From a checkpoint of a small image classifier: 24-pixel images, activation elu.
Rows from block 8 of a small image classifier, named by matrix and row number. Each number is 128 + 24 x the weight over its row's rms, rounded and kept within 0 to 255. All counts start at 0. Numbers have three digits each.
After each channel's rows are labels from the 100 images, of 14848, where the channel reaches its highest value: "peak on" is the class under the peak. Only what is clearly more common there than usual is listed. The data: rosettes with rotational symmetry.
# conv: 3x3 conv (model.blocks.8.conv.weight, 256x256x3x3, each kernel summed), inputs 0-127

conv.195:137119138069087106103131140130102131117119154165143128102090128125139139116113097087119099109123155171132133142119125131114074072119135120149126106119104102109118120127091141129107132158126114107084165095104108150114119091148105098141116118121121126098105095114079158111113099105137150116124132138092118110143137104118142134119146103156114068146114169116149108100128136083147136126103
peak on: rosette

conv.201:136100161102131135107103098139061082138110130133109150116155149141072115137141121123114148095117108142136086122150136175096092155125110098094124117138128104118098132149130101165124138153131098103110166113132147139080116105110090136096165109116139081111111075105172146128127148124136129136133103124112094122132134101196139145103151122126101122168169129148125132159103100134122127129134
peak on: rosette

conv.163:159145132139156137126140132151074114140118145112144129136151132130130128128144155156151095140167119153131099123126134148120127136147157133136098165120155118123099142153086072176134154141154122136093135073160143111114123145135151087109159122112143097124154071172132124113107124133132166120138128148135171115152118125101107116115164124131145106101145097123132119099154161127141139132124
peak on: rosette

conv.34:130104107129126101135118157113149101108113124167134120096134070117123091126133132100139104147119123089101127110125124114183128119121124172125104114143141142143114126101088084103103138136163163099105070142106124100135137147116141167167088136131115141116138178127157142154098105136120141109069147108133100071137147159130086122163082117105101085104127140082124151112098117141130151111113
peak on: rosette

conv.52:138154120123154147119126139100099142131141098172153108130097143125163129095105137105103082108110129173147089122089111150116082111157164128130139165139099168163164118128123085101113142150163118137078065074158126116111078148131125133128123124135121086150161084122142158148121117074146120119118093134113108120137095133145088127116146091148186109108125123094130097085161136125161148129103
peak on: rosette

conv.77:127119132102121118145104109124123131096133131114121080094142119093143145127084130097101076148134100146153114144142117136132138090130114125162141129152091147153136113100168123073125103137160147100132103108160117095106113099151104129132109140132116108130135151122121154109077136098131108108100133128126074120107131144126091119114127126091167121106111137112174120090118121110170153126118
peak on: rosette

conv.83:143110135145127148131140129101071126130140110111133098160145133148077183147131105127129093127129142141145084138131127117086129115150115162122146128133149164092141145155090120138145145149144125124088109064157111134112102159081074064128100121103117111120152105092129148120128135090144134138141131179127138159121143117126102137120151082142137078138098157106140106113139139086108103116110
peak on: rosette

conv.149:153131150125139140114130126152083088150117138123148158125152132142077133141152116146134157078146082129132113125145132149111103150140105066121108127147133128112095145144115108167153129136131125127141170097114153164098132119100112118099174095087144111137114052111107113127153134133139148147164092137114126162150133123146148129109136161126089152170151123159144131171124106125111125129142
peak on: backdrop

conv.239:102161129139155120134077105119096116111122153120132090120135110109119100137153107128152115139145084091154100131141101100112144148144109131102120113120160110099134152148079157146120118164139128109111095076121180092134117119138112048128141146108140139111135064125115114122137119135152143116113132137117135142158129143137134110107109114095105099141132122137162090131111144115146150131128
peak on: rosette

conv.23:139154145112150124156103104136081107107142135137129095123139089132080161134128123084129140119141118124110054152152140104094108130117117110114107108127140154117147138140102123109152121149168113139122139064146170106103107130118088121119107119106160070137135086131134124142153104117144129105120101122125142119121119096155133135098059115121137085164137115143106117162123123099125140130145
peak on: rosette

conv.227:097158052127145168134103148102122138156137107140173122152102141132144139091103141120142105123131182139143157126100115122126068077147136116139139167146157148134150141123124126130143135135132120128114105103164082146111084137075126103129104114126094141147167041109071155143122138096106126129160086139095138128127097135108091151138144110162183082125126116113107118110124143095135110116118
peak on: rosette

conv.143:154120187100110112145120124118097132131097149143133097114137157146143137125107141078156127147166088159127105141131083140132082139132144093123118125120091127135108152157117097134120114107178108136085154088148145115132102086149149127153122125098167116132104097152122108136117130103106173110135116112125142130111112110112116119101156109130133106105134136102141106099145122126162162129134
peak on: rosette

conv.181:133123112116165118146124129072104162130100131130152077124117144126138137123102153110144129129125148130148093113147121111138046135111155131078160140071157140132149129113108141094152139156143143123104162099144076094142086137159125112131122129154121104121140102153114138139092105105129136079120086134142118143110097113147138093138161119136154118114094138082109105067155135132129137147152
peak on: rosette

conv.112:147148194091106105095128105138120139125142131148125157115146166140112130133143111123140134104109131133114140113129114140158029066092118128141150066137157137110110136141123141163142111174089139125142156134095109161114104137145107127117150125101131139108157167133102123135107129126148155147151085165108067146158078152126105114131140118131088119132160146142151120100132113130154110137120
peak on: backdrop

conv.150:113140132108113126099110134164112116121158143121146164108134170109141122121105146124114096100127119139110136147091128163110117106100143089130082103148102098154117136128118062148109104125134140119145125116122139160076135103136147103131130102066121114137147107134079143100098122081109120162151106114095099139119093123120108126121138163156114084132147089081113136093121125099165117120116
peak on: rosette

conv.17:133143135121137132118106125145102129118146120129130182071109089127088119144068136160088124119111130133128080142144128106073134153163125159148152136144124160133132123107109101119131136150153109159103133085136103148105165172158128100128141116130142067141155102130126165102122120135108100155100171178132115155111113111127140122128116113114150128131174075106098110122150126126100138102124
peak on: rosette

conv.209:154145123113138111131146134095157131130129172145151125108163158118135163124093111113121095134125119199142130144160087117144071124145143116148143113070079113101144130145125171133133127108153098112117166118118077134131120077146120096155127157119127122134126104093106116125115108107077139129126103105147113141081081076116097126129134110135116067136126087095125121110134142101162149133125
peak on: rosette

conv.242:173144233086116113108140095137119118134135113124115131114133161130111143103116135096131152070142068160132129138133123187128065088117103068125121085171108141126133153142131112129144116148125098107121169128138164137098097094129117135093136107121180102157111162105167114141126151115141171122119066130121081114144115127158096155097126124091114131135132141153164124150122078148162102104129
peak on: backdrop

conv.228:161148161115154145116145121115067116136118085177143119137137133134127085130118104144101110153126120094131100110111127137139069100133152138146158137142146122128129101134118101124107144173129123152120107054133121134133116139138119103105143139083129125099173066139086159137101124114121107133142098144144113148115092163102147118108176120142113134130130182088132121084180181119140110141106
peak on: backdrop